{
  "train_examples": 50862,
  "cutout": 0.25,
  "activation": "quick_gelu",
  "expert_mlp_ratio": 0.5,
  "layers": 8,
  "beta1": 0.8,
  "grad_clip": 1.0
}
Rows from block 3 of a small image classifier, named by matrix and row number. Rows with one number within an expert belong to one neuron, the router's apart. Each number is 50 + 10 x the weight over its row's rms, rounded and kept within 0 to 99. All counts start at 0. After the name is the row's rms in percent of the matrix's.
After each expert's rows are labels from the 100 images, of 14976, where the router gives the expert most weight on average: "top examples" is what is common among them. Only what is clearly more common there than usual is listed. The data: cartoon faces.
# router: router (model.blocks.3.mlp.router.weight, 16x128), inputs 0-127
# up: expert up (model.blocks.3.mlp.up, 16x64x128), inputs 0-127
# down: expert down (model.blocks.3.mlp.down, 16x128x64, transposed), outputs 0-127

# expert 12
router.12 143:40 55 66 61 60 59 55 53 74 56 27 53 57 63 40 69 47 41 46 53 53 66 53 33 37 50 64 33 53 55 55 43 35 52 62 36 58 58 37 52 39 53 69 52 50 39 46 44 42 52 32 60 56 60 48 62 41 40 44 72 51 48 40 41 53 61 66 40 55 34 54 61 53 44 59 47 58 58 59 72 60 44 44 55 51 47 36 47 62 51 33 59 54 55 56 71 44 56 48 51 52 32 56 51 34 51 41 46 48 64 51 52 42 47 45 51 70 46 59 51 34 42 55 51 35 47 33 57
up.3 092:53 51 54 51 48 50 48 58 47 57 53 60 62 29 44 52 53 56 62 39 59 54 60 36 49 57 47 46 40 57 41 49 48 69 50 32 68 71 50 55 37 61 61 49 51 48 47 49 46 39 47 51 66 49 45 59 57 58 53 48 61 57 37 60 55 56 43 57 49 62 31 51 64 41 53 36 59 50 51 54 57 48 49 45 54 50 53 36 54 56 60 39 36 17 39 50 33 56 49 50 57 45 71 47 36 38 46 43 51 69 62 63 44 70 57 58 54 37 58 51 45 52 42 68 57 68 46 18
down.3 107:61 37 24 55 44 32 46 27 47 45 55 38 37 65 71 43 39 50 51 51 52 47 56 54 65 47 28 54 57 50 55 58 52 41 38 63 44 48 57 58 62 51 39 54 36 33 51 53 60 56 54 62 52 50 70 51 56 47 61 54 52 52 51 43 65 28 76 67 54 45 43 46 51 46 47 60 52 54 39 37 51 60 58 49 53 21 41 57 47 40 49 55 44 59 50 43 49 54 58 42 44 68 41 41 61 52 46 45 49 54 39 54 63 51 38 53 44 58 29 35 55 49 59 52 32 45 61 68
up.4 090:58 65 50 50 35 42 46 54 28 24 58 58 48 54 61 36 43 63 56 68 34 56 61 56 53 36 40 60 48 46 64 42 58 46 34 55 37 46 53 54 48 39 48 54 56 52 51 49 46 52 53 43 31 62 44 38 45 52 46 46 43 42 43 46 35 57 46 48 46 56 54 27 45 59 49 49 67 40 54 55 59 54 51 29 74 64 62 51 40 46 48 47 49 48 50 44 40 63 55 50 79 68 47 56 53 66 49 31 53 58 42 54 39 42 67 56 41 44 61 60 52 35 57 59 56 52 33 35
down.4 105:45 56 46 40 50 43 30 52 40 33 71 72 48 34 57 46 62 56 54 60 42 55 45 62 62 63 56 54 43 45 42 41 46 56 43 47 64 46 55 53 55 51 48 48 62 75 52 50 35 60 57 40 34 40 52 31 42 57 45 43 61 51 28 56 55 55 38 39 56 79 72 41 59 60 37 44 57 56 50 45 52 49 42 24 63 44 65 49 51 46 68 51 50 38 64 51 50 46 44 43 69 60 53 47 42 50 44 46 53 64 53 54 55 52 66 55 42 37 41 63 59 40 36 55 48 56 48 47
top examples: teal hair; beard; long hair

# expert 10
router.10 125:58 61 69 47 57 62 51 62 39 55 51 44 72 63 29 62 52 47 47 57 36 50 62 66 65 50 33 48 53 32 40 56 45 42 76 55 49 43 37 43 60 50 67 51 48 52 38 37 41 42 61 51 35 42 69 42 40 55 64 48 30 45 47 65 44 52 41 40 50 55 31 54 41 49 47 53 60 48 50 57 45 52 49 48 56 54 62 59 43 41 54 47 66 38 59 43 50 32 41 48 39 52 64 50 43 38 58 44 43 58 49 23 57 43 47 30 61 48 69 45 58 50 46 41 55 53 58 65
up.3 093:54 62 65 53 55 63 53 50 36 35 51 62 60 57 47 28 29 23 59 47 41 52 56 52 57 56 27 67 51 50 43 71 51 70 52 50 52 49 56 47 57 47 61 34 43 44 39 62 43 32 56 25 38 56 55 48 48 43 68 61 44 46 50 49 32 52 54 44 54 64 37 46 43 40 45 48 55 53 43 56 41 45 49 52 51 70 56 57 40 48 49 47 50 59 49 62 56 47 49 59 31 41 57 49 51 44 60 41 79 35 56 55 37 60 40 41 55 54 64 46 51 54 51 67 41 60 49 57
down.3 095:47 65 52 44 48 44 38 57 52 29 57 64 58 46 54 48 55 47 48 72 48 55 34 40 52 57 53 43 54 49 42 46 48 61 49 72 35 38 53 42 45 58 48 68 51 65 49 54 38 58 50 55 37 43 54 27 37 43 69 40 44 42 50 56 46 50 44 33 56 59 59 51 50 69 70 49 84 35 34 60 54 65 46 55 45 45 57 59 25 48 68 57 59 42 54 53 51 52 38 53 53 38 43 35 56 43 57 60 55 38 37 46 43 50 45 39 61 45 67 57 43 44 47 52 50 43 58 51
up.4 118:44 55 43 43 56 53 61 43 70 55 53 47 39 57 33 51 59 63 54 33 37 36 46 40 54 64 46 53 45 46 32 44 37 39 52 42 50 44 49 62 58 55 48 61 50 47 53 43 55 44 28 48 61 31 58 48 59 46 58 57 51 43 49 56 48 50 59 53 31 52 47 60 55 57 58 65 30 80 40 52 43 34 66 54 46 38 51 61 61 58 63 67 57 59 42 54 36 40 56 39 43 47 45 51 66 43 67 46 48 66 65 39 64 69 53 46 52 42 34 42 57 43 63 45 67 40 35 50
down.4 130:35 58 48 37 61 44 59 53 63 43 47 56 39 63 44 50 51 58 46 48 40 42 42 40 27 56 56 45 61 49 37 37 51 31 49 55 33 45 51 61 57 51 43 54 46 56 47 52 51 67 39 56 52 30 60 51 61 50 62 50 35 59 46 53 45 47 61 54 54 54 49 70 33 65 59 64 43 56 45 65 45 44 58 38 54 28 50 54 59 63 52 56 71 64 58 58 45 43 48 38 44 59 53 63 42 50 49 62 33 52 29 42 73 58 61 52 57 33 38 51 70 42 54 38 63 58 36 51
top examples: orange hair

# expert 9
router.9 100:52 51 62 45 57 47 47 45 46 56 38 42 66 53 47 43 55 43 40 56 39 57 67 57 39 37 54 45 44 59 67 45 34 32 59 52 42 53 40 63 62 54 55 66 64 64 53 44 61 39 39 53 61 60 41 53 55 54 42 35 49 61 54 41 49 58 58 39 57 32 42 52 42 56 21 55 57 52 53 68 39 62 61 60 58 37 34 54 67 50 37 65 57 44 54 42 41 40 45 43 48 64 53 54 37 57 29 51 38 67 50 45 65 45 65 43 39 56 56 63 38 37 48 43 66 42 34 48
up.3 121:61 40 41 47 45 53 42 34 54 39 54 56 48 35 33 47 48 58 59 36 59 45 46 44 62 59 33 64 43 50 48 60 66 65 45 36 56 53 51 35 42 69 52 35 43 42 55 69 54 44 48 39 55 54 59 62 61 45 59 53 58 48 49 62 50 44 38 58 41 57 47 50 61 44 60 59 32 61 40 45 51 43 53 62 38 49 61 52 63 55 61 54 41 47 30 33 40 61 70 50 41 58 47 27 62 48 61 35 68 59 64 67 46 61 44 54 42 45 53 34 52 71 43 59 58 53 61 41
down.3 078:62 48 58 55 35 42 55 41 57 41 75 52 49 48 52 42 57 51 71 51 66 48 51 47 52 55 44 64 37 49 55 46 60 44 57 27 52 36 36 57 51 51 57 58 60 40 49 62 29 37 42 41 67 55 59 73 58 53 43 48 51 51 45 57 66 39 47 49 55 69 44 63 58 61 49 39 34 41 35 41 51 64 33 62 60 41 53 51 60 45 51 58 46 34 29 47 51 57 44 38 51 47 69 56 46 46 58 67 55 38 43 58 42 49 49 47 70 53 34 40 46 55 34 43 68 45 49 38
up.4 079:48 59 54 42 50 34 47 44 51 32 41 47 38 55 35 55 58 47 56 56 43 46 39 73 39 45 43 57 50 55 53 37 38 38 49 58 35 65 45 58 59 73 59 54 58 55 65 56 59 41 37 66 48 65 49 53 51 58 46 46 37 49 50 39 30 61 64 62 52 49 52 43 36 58 37 60 55 38 47 49 43 36 66 41 68 54 49 45 52 53 64 63 52 53 53 54 23 49 63 31 51 46 35 19 55 62 39 59 51 72 60 46 54 51 57 49 49 54 47 47 50 51 49 46 33 49 34 47
down.4 097:43 40 53 56 38 47 42 44 65 40 33 49 44 42 53 46 42 38 52 27 52 55 64 46 58 55 50 39 69 56 44 55 56 54 39 50 51 53 50 50 42 49 52 44 43 31 37 62 53 67 60 42 67 61 52 64 52 27 47 73 52 43 40 37 45 40 43 52 53 45 55 54 52 51 68 38 42 67 48 45 54 45 43 36 40 58 42 35 45 39 42 42 44 59 62 47 48 66 39 41 48 44 62 55 59 52 56 43 70 56 40 52 23 42 45 63 52 35 52 29 35 49 62 50 46 47 74 57
top examples: brown hair; beard

# expert 14
router.14 084:42 65 47 42 60 49 38 43 59 28 40 58 38 51 40 51 58 44 39 50 44 55 62 34 50 46 58 44 36 39 59 45 47 38 46 37 53 36 43 46 71 53 59 55 79 53 44 46 62 43 38 57 39 40 43 54 38 45 56 63 56 46 48 49 60 52 54 35 54 41 62 68 47 64 50 61 57 64 70 61 53 56 47 54 45 43 37 57 53 63 40 64 43 59 57 48 40 47 42 38 48 51 62 52 44 73 25 57 45 76 37 58 54 59 54 50 41 46 45 57 37 36 57 35 47 37 44 49
up.3 101:63 44 42 51 31 56 58 51 51 36 61 49 59 62 39 49 34 60 54 41 67 47 45 64 52 43 41 63 52 62 57 57 61 55 59 47 43 65 44 49 45 61 65 44 43 34 47 68 66 41 36 52 49 46 54 71 63 53 55 53 47 41 60 59 45 51 34 67 52 47 44 43 51 49 40 62 28 36 35 41 45 28 55 63 44 48 63 55 53 64 57 47 37 43 37 35 23 59 69 47 45 55 37 38 56 44 59 46 49 46 67 67 44 51 47 51 48 51 49 48 52 72 45 52 53 44 56 39
down.3 095:44 55 43 54 56 43 48 47 46 61 29 36 56 48 45 55 81 63 40 41 44 62 63 53 51 46 49 70 45 28 54 58 51 52 58 55 49 60 33 16 53 60 62 47 43 61 70 45 49 48 37 54 58 49 46 45 47 37 49 52 52 42 61 56 63 49 40 49 43 55 53 42 51 35 58 44 45 56 75 41 38 60 50 59 32 59 49 56 42 68 53 48 45 39 41 56 55 36 58 67 32 34 48 28 46 62 52 55 49 42 58 55 41 44 47 40 46 50 51 56 39 34 48 52 55 35 46 57
up.4 099:68 41 44 38 40 55 59 43 53 39 59 45 54 53 51 46 51 59 56 47 57 39 42 59 61 43 41 54 52 50 54 51 63 43 62 44 45 51 59 49 48 53 65 47 59 40 56 58 69 33 48 59 39 48 58 61 62 58 41 54 59 38 49 59 46 60 48 66 52 36 40 44 53 39 30 69 28 38 32 35 58 35 64 60 55 61 53 43 49 69 58 42 34 59 34 38 29 68 74 54 51 62 45 42 59 55 54 42 61 47 65 65 49 49 46 53 42 65 45 51 51 67 41 50 41 36 53 38
down.4 091:39 57 53 47 68 62 53 58 33 75 28 44 41 48 48 55 53 39 44 48 47 63 69 51 48 54 57 33 55 36 56 52 40 52 55 43 60 49 44 45 55 50 36 56 47 76 75 55 48 64 41 65 58 51 42 30 37 58 45 53 44 56 61 50 62 51 29 38 54 40 63 39 53 51 63 40 55 54 65 55 42 60 50 51 36 58 60 59 44 54 51 39 53 43 58 69 47 37 37 69 44 48 52 49 46 47 40 51 48 52 61 38 51 32 60 41 47 56 42 67 31 44 56 62 54 37 46 52
top examples: yellow hair

# expert 4
router.4 078:40 54 50 44 61 51 48 22 67 33 43 57 43 51 42 56 54 38 37 58 41 54 48 35 52 57 51 38 37 43 61 41 45 44 51 51 54 35 47 36 72 54 60 51 72 54 46 36 53 37 42 40 46 41 44 47 50 49 60 65 50 39 49 29 63 54 48 36 56 48 76 63 54 57 50 60 54 65 66 70 44 48 54 58 54 38 40 50 57 56 54 58 45 59 58 47 47 49 50 39 43 55 59 53 45 57 35 66 49 74 35 53 56 58 44 44 39 52 46 50 33 33 53 31 55 40 38 60
up.3 101:52 41 30 46 30 46 39 49 60 55 60 50 52 48 42 51 56 55 56 41 55 41 45 51 46 56 58 61 29 48 44 51 69 56 42 49 39 54 50 44 56 72 61 38 48 55 46 51 61 44 53 53 56 47 68 59 70 43 45 40 69 50 53 50 42 54 40 64 54 71 40 50 56 46 65 45 32 56 42 42 51 41 44 70 44 41 60 55 56 38 63 35 44 53 33 29 55 54 62 26 50 55 54 25 46 48 66 60 60 55 52 61 49 64 48 71 48 53 50 41 56 60 50 54 52 69 50 34
down.3 091:37 47 44 47 57 49 44 57 50 58 54 38 51 59 32 59 72 56 40 55 50 54 52 62 60 46 64 62 58 60 50 59 54 53 38 64 48 47 53 47 30 68 51 72 43 41 62 49 41 46 61 50 54 68 57 53 53 30 50 47 35 71 47 29 62 48 41 23 35 54 38 44 50 35 53 53 44 38 57 56 43 57 46 62 54 43 36 42 39 39 40 56 70 40 36 51 66 59 37 42 50 40 47 30 54 56 43 60 61 53 50 45 39 54 56 56 57 60 55 30 53 55 55 63 44 55 45 39
up.4 094:50 43 35 38 46 62 70 46 61 55 41 57 67 58 51 55 55 56 44 43 66 58 48 49 60 52 43 40 59 49 53 54 58 75 65 60 60 68 52 59 47 48 73 42 44 48 54 47 39 42 50 57 40 40 42 40 53 37 35 57 46 38 35 32 80 46 49 45 44 44 38 47 74 48 58 45 50 50 67 33 51 36 45 46 43 36 42 55 61 49 41 52 35 54 47 42 40 51 56 53 57 62 47 45 65 32 58 50 45 54 61 71 43 42 48 62 47 38 50 60 60 58 28 55 43 50 40 48
down.4 086:27 64 54 68 62 42 44 41 50 45 60 42 34 58 49 33 51 54 45 42 40 35 67 56 40 55 52 64 34 44 36 53 51 44 45 45 55 40 57 57 47 62 43 54 56 52 47 55 64 50 46 38 60 33 56 45 43 46 65 49 56 43 36 56 44 58 57 55 45 53 58 53 48 45 59 58 63 63 58 58 42 67 71 49 65 59 34 41 53 37 48 54 55 54 51 56 60 48 52 22 52 42 45 51 33 74 27 66 52 62 39 42 64 53 34 46 55 56 44 32 38 42 59 52 53 50 50 65
top examples: red hair; beard

# expert 2
router.2 077:42 60 53 44 51 53 47 31 64 32 30 59 46 58 44 51 51 35 38 48 44 52 61 47 51 51 53 42 35 42 58 47 42 34 51 42 61 31 43 51 72 55 55 55 82 50 42 52 55 42 45 46 33 44 36 56 44 46 58 65 50 47 54 40 59 58 51 28 58 41 67 61 48 65 37 58 58 64 68 61 47 52 55 52 64 44 42 53 52 62 46 62 54 62 59 52 40 49 43 45 40 49 62 49 47 64 32 56 44 74 33 55 55 60 48 48 48 45 49 55 43 34 48 31 53 36 37 52
up.3 090:58 51 29 34 53 52 49 36 39 50 48 45 56 54 31 24 53 48 49 46 54 41 41 48 56 55 28 56 51 45 42 64 61 69 43 48 41 52 55 44 33 62 44 57 56 59 64 64 54 43 49 50 62 57 66 48 69 54 55 54 44 60 54 52 60 52 57 51 43 44 32 52 55 41 60 46 46 48 53 50 44 57 52 74 69 52 49 45 46 48 51 52 41 54 26 55 58 66 57 41 46 47 38 24 48 61 50 44 69 51 69 67 57 48 36 47 46 57 44 33 51 76 39 50 53 42 53 61
down.3 101:30 67 52 51 64 55 59 43 46 56 54 45 30 59 48 51 38 32 52 45 60 49 29 58 29 43 57 42 50 37 41 50 64 53 63 57 45 61 40 49 57 45 52 49 49 54 32 64 35 65 54 63 44 52 46 49 37 63 45 67 48 45 39 63 46 56 51 42 43 58 51 62 57 46 63 45 30 45 55 37 45 46 32 42 38 41 55 40 58 62 67 44 56 80 49 58 41 42 58 50 51 42 49 47 57 42 72 62 38 44 51 49 47 41 38 49 64 51 48 55 58 67 48 42 38 34 59 47
up.4 104:49 47 40 63 42 50 76 64 58 57 62 41 50 57 38 47 49 72 63 48 48 56 50 37 48 52 46 55 46 44 61 57 65 53 59 42 49 53 58 43 42 57 48 48 31 34 46 58 59 38 43 65 53 37 64 67 58 57 57 56 53 39 53 62 52 39 51 70 34 54 32 59 44 27 52 52 28 40 51 35 43 43 50 61 39 56 66 46 45 63 63 52 49 50 33 21 38 40 71 50 42 57 58 36 49 59 58 62 41 47 57 54 53 51 45 58 54 54 58 55 53 69 56 49 45 44 58 45
down.4 092:40 48 33 44 57 46 48 46 56 42 38 66 47 50 38 51 37 36 54 27 53 37 49 47 63 77 48 40 51 46 34 55 57 53 56 42 46 85 53 56 47 55 42 43 42 28 47 63 55 70 51 52 61 47 48 57 46 45 34 57 60 56 32 51 53 29 50 47 67 64 58 48 52 35 53 52 47 67 48 44 60 48 52 41 51 43 45 40 49 63 40 54 43 52 45 67 62 48 50 56 49 42 44 51 66 31 58 54 58 45 52 42 46 62 60 50 66 39 41 42 49 54 63 47 73 37 56 57
top examples: beard; red hair

# expert 5
router.5 098:48 56 57 49 60 49 29 46 51 30 36 59 48 65 51 62 43 53 66 45 60 62 52 64 42 60 36 60 47 50 53 48 57 66 58 65 58 41 34 51 50 54 71 62 39 55 64 61 44 40 50 47 41 47 42 49 43 43 63 54 40 33 58 40 42 69 57 50 48 37 56 51 48 48 60 50 54 54 65 70 36 41 35 49 62 54 35 53 55 43 64 55 51 63 56 46 36 51 46 39 41 35 52 51 38 61 42 43 52 63 31 65 30 51 42 40 51 51 56 45 33 33 40 37 44 62 48 63
up.3 118:67 40 41 63 47 48 63 47 45 51 58 44 54 31 33 40 64 50 38 46 50 49 64 43 47 49 54 64 31 47 43 62 59 44 43 41 43 40 58 44 58 70 52 36 55 53 45 61 52 35 52 51 62 51 45 67 54 53 50 32 64 57 44 56 55 66 39 56 36 68 44 49 45 48 42 56 36 64 39 40 50 49 53 64 50 43 64 52 63 53 41 51 32 34 30 36 36 58 73 49 49 58 49 37 45 48 51 70 55 49 61 55 69 66 55 62 41 60 55 48 52 68 59 58 62 47 54 37
down.3 080:48 48 58 55 52 58 65 57 46 56 59 58 39 36 41 54 50 55 43 80 45 39 37 39 59 50 45 47 27 62 48 46 69 51 66 49 50 50 72 29 58 54 58 49 50 53 56 50 30 53 47 63 36 45 34 39 39 35 58 42 44 69 54 54 49 53 51 65 35 52 46 73 54 46 56 41 39 45 38 34 43 44 57 59 50 52 67 50 56 63 55 53 45 54 45 53 33 64 53 62 50 68 50 42 63 55 63 56 57 42 52 63 46 63 38 42 56 56 49 56 59 60 47 39 48 37 72 42
up.4 096:64 55 36 64 39 43 60 65 51 47 57 59 52 52 47 26 57 49 60 46 46 47 53 42 41 53 33 70 31 49 47 54 40 46 40 44 50 62 65 68 59 70 52 40 53 32 43 45 59 39 50 47 56 42 44 71 74 37 59 45 63 46 56 41 42 54 71 57 54 60 30 54 43 50 49 47 57 58 47 50 56 51 58 55 54 39 53 47 48 55 34 47 40 53 46 24 41 40 50 39 46 57 70 44 40 56 64 52 63 47 49 40 42 73 27 61 58 51 53 44 53 49 50 55 39 58 47 38
down.4 090:66 49 49 58 49 59 64 55 20 64 67 54 55 66 71 47 46 40 38 49 46 70 48 41 29 43 49 61 62 67 67 37 45 50 57 46 38 48 48 52 68 51 42 49 61 55 46 45 59 53 41 52 43 50 42 48 48 56 44 43 66 46 54 39 44 53 58 47 51 63 59 32 54 73 26 54 60 54 52 53 56 54 36 57 63 47 46 38 68 45 46 50 37 31 40 32 71 53 57 59 55 59 39 43 54 59 51 47 36 53 63 49 62 50 60 43 42 49 58 56 50 47 46 48 46 38 38 48
top examples: hat: no hat; purple hair

# expert 13
router.13 082:46 45 49 45 71 58 55 39 60 37 33 46 52 59 46 53 55 32 46 48 40 45 70 42 47 36 60 52 35 31 52 50 40 37 45 47 51 41 44 47 71 52 62 44 77 41 37 44 49 45 49 26 46 41 48 52 47 37 44 53 52 45 54 26 61 66 58 36 59 45 52 66 42 60 49 59 54 71 65 59 49 60 55 57 55 40 44 58 57 45 42 62 41 61 59 64 44 52 52 44 43 46 64 55 34 59 40 66 50 62 38 43 61 56 48 54 52 46 53 50 39 39 55 42 60 31 33 64
up.3 091:51 49 60 38 59 39 33 72 47 35 45 52 45 32 46 54 45 45 60 53 50 42 44 40 47 48 52 58 51 73 55 32 41 51 38 51 48 42 65 57 24 64 62 64 39 53 52 38 54 60 48 53 45 48 50 50 50 41 52 33 51 52 43 52 34 47 49 51 62 72 44 48 61 69 53 52 56 39 53 53 64 52 36 51 53 39 51 53 52 65 57 33 54 39 53 57 54 65 41 31 59 58 47 37 62 57 54 52 62 67 47 44 31 48 46 58 71 35 44 38 58 54 63 68 60 58 68 48
down.3 099:44 61 52 55 43 44 29 72 48 42 65 54 53 40 61 67 56 51 65 68 46 57 51 54 56 48 48 51 38 42 41 29 52 41 46 58 56 34 74 50 63 62 42 78 37 52 62 43 47 45 56 47 32 60 31 48 33 49 47 57 64 60 42 37 54 40 45 41 58 50 51 67 50 43 37 56 63 49 60 46 57 37 49 37 76 57 41 47 45 57 54 37 56 39 43 56 54 39 25 42 38 53 47 54 51 54 59 51 42 49 48 46 45 53 63 41 47 43 48 56 61 46 43 37 59 54 58 44
up.4 112:46 47 43 45 51 61 51 47 47 41 51 47 54 48 29 48 57 66 61 43 66 42 53 56 72 60 44 63 26 59 47 61 70 53 46 47 49 61 47 48 46 77 66 48 36 37 60 64 54 48 48 52 44 52 51 59 36 50 58 52 64 63 52 53 51 43 43 61 50 64 44 37 52 38 54 62 34 47 38 40 54 37 49 64 49 52 56 39 51 58 60 48 47 37 28 35 31 45 53 51 56 60 40 25 59 47 48 51 67 65 61 59 38 69 51 46 50 39 40 48 59 71 55 45 50 58 57 38
down.4 080:55 49 40 48 30 62 38 52 65 52 35 43 49 57 42 63 49 70 61 58 45 47 61 61 60 38 44 79 39 44 62 66 52 48 38 38 61 40 49 50 53 60 49 54 48 46 52 47 70 33 56 53 35 47 54 55 42 49 61 58 64 54 54 45 63 52 47 33 44 32 54 36 52 30 55 43 51 57 62 55 59 59 53 52 45 52 47 47 39 38 40 59 64 66 31 46 48 47 65 65 38 55 57 46 47 56 37 30 62 59 62 45 52 51 39 53 29 55 61 57 28 44 52 47 44 60 55 43
top examples: red hair; orange hair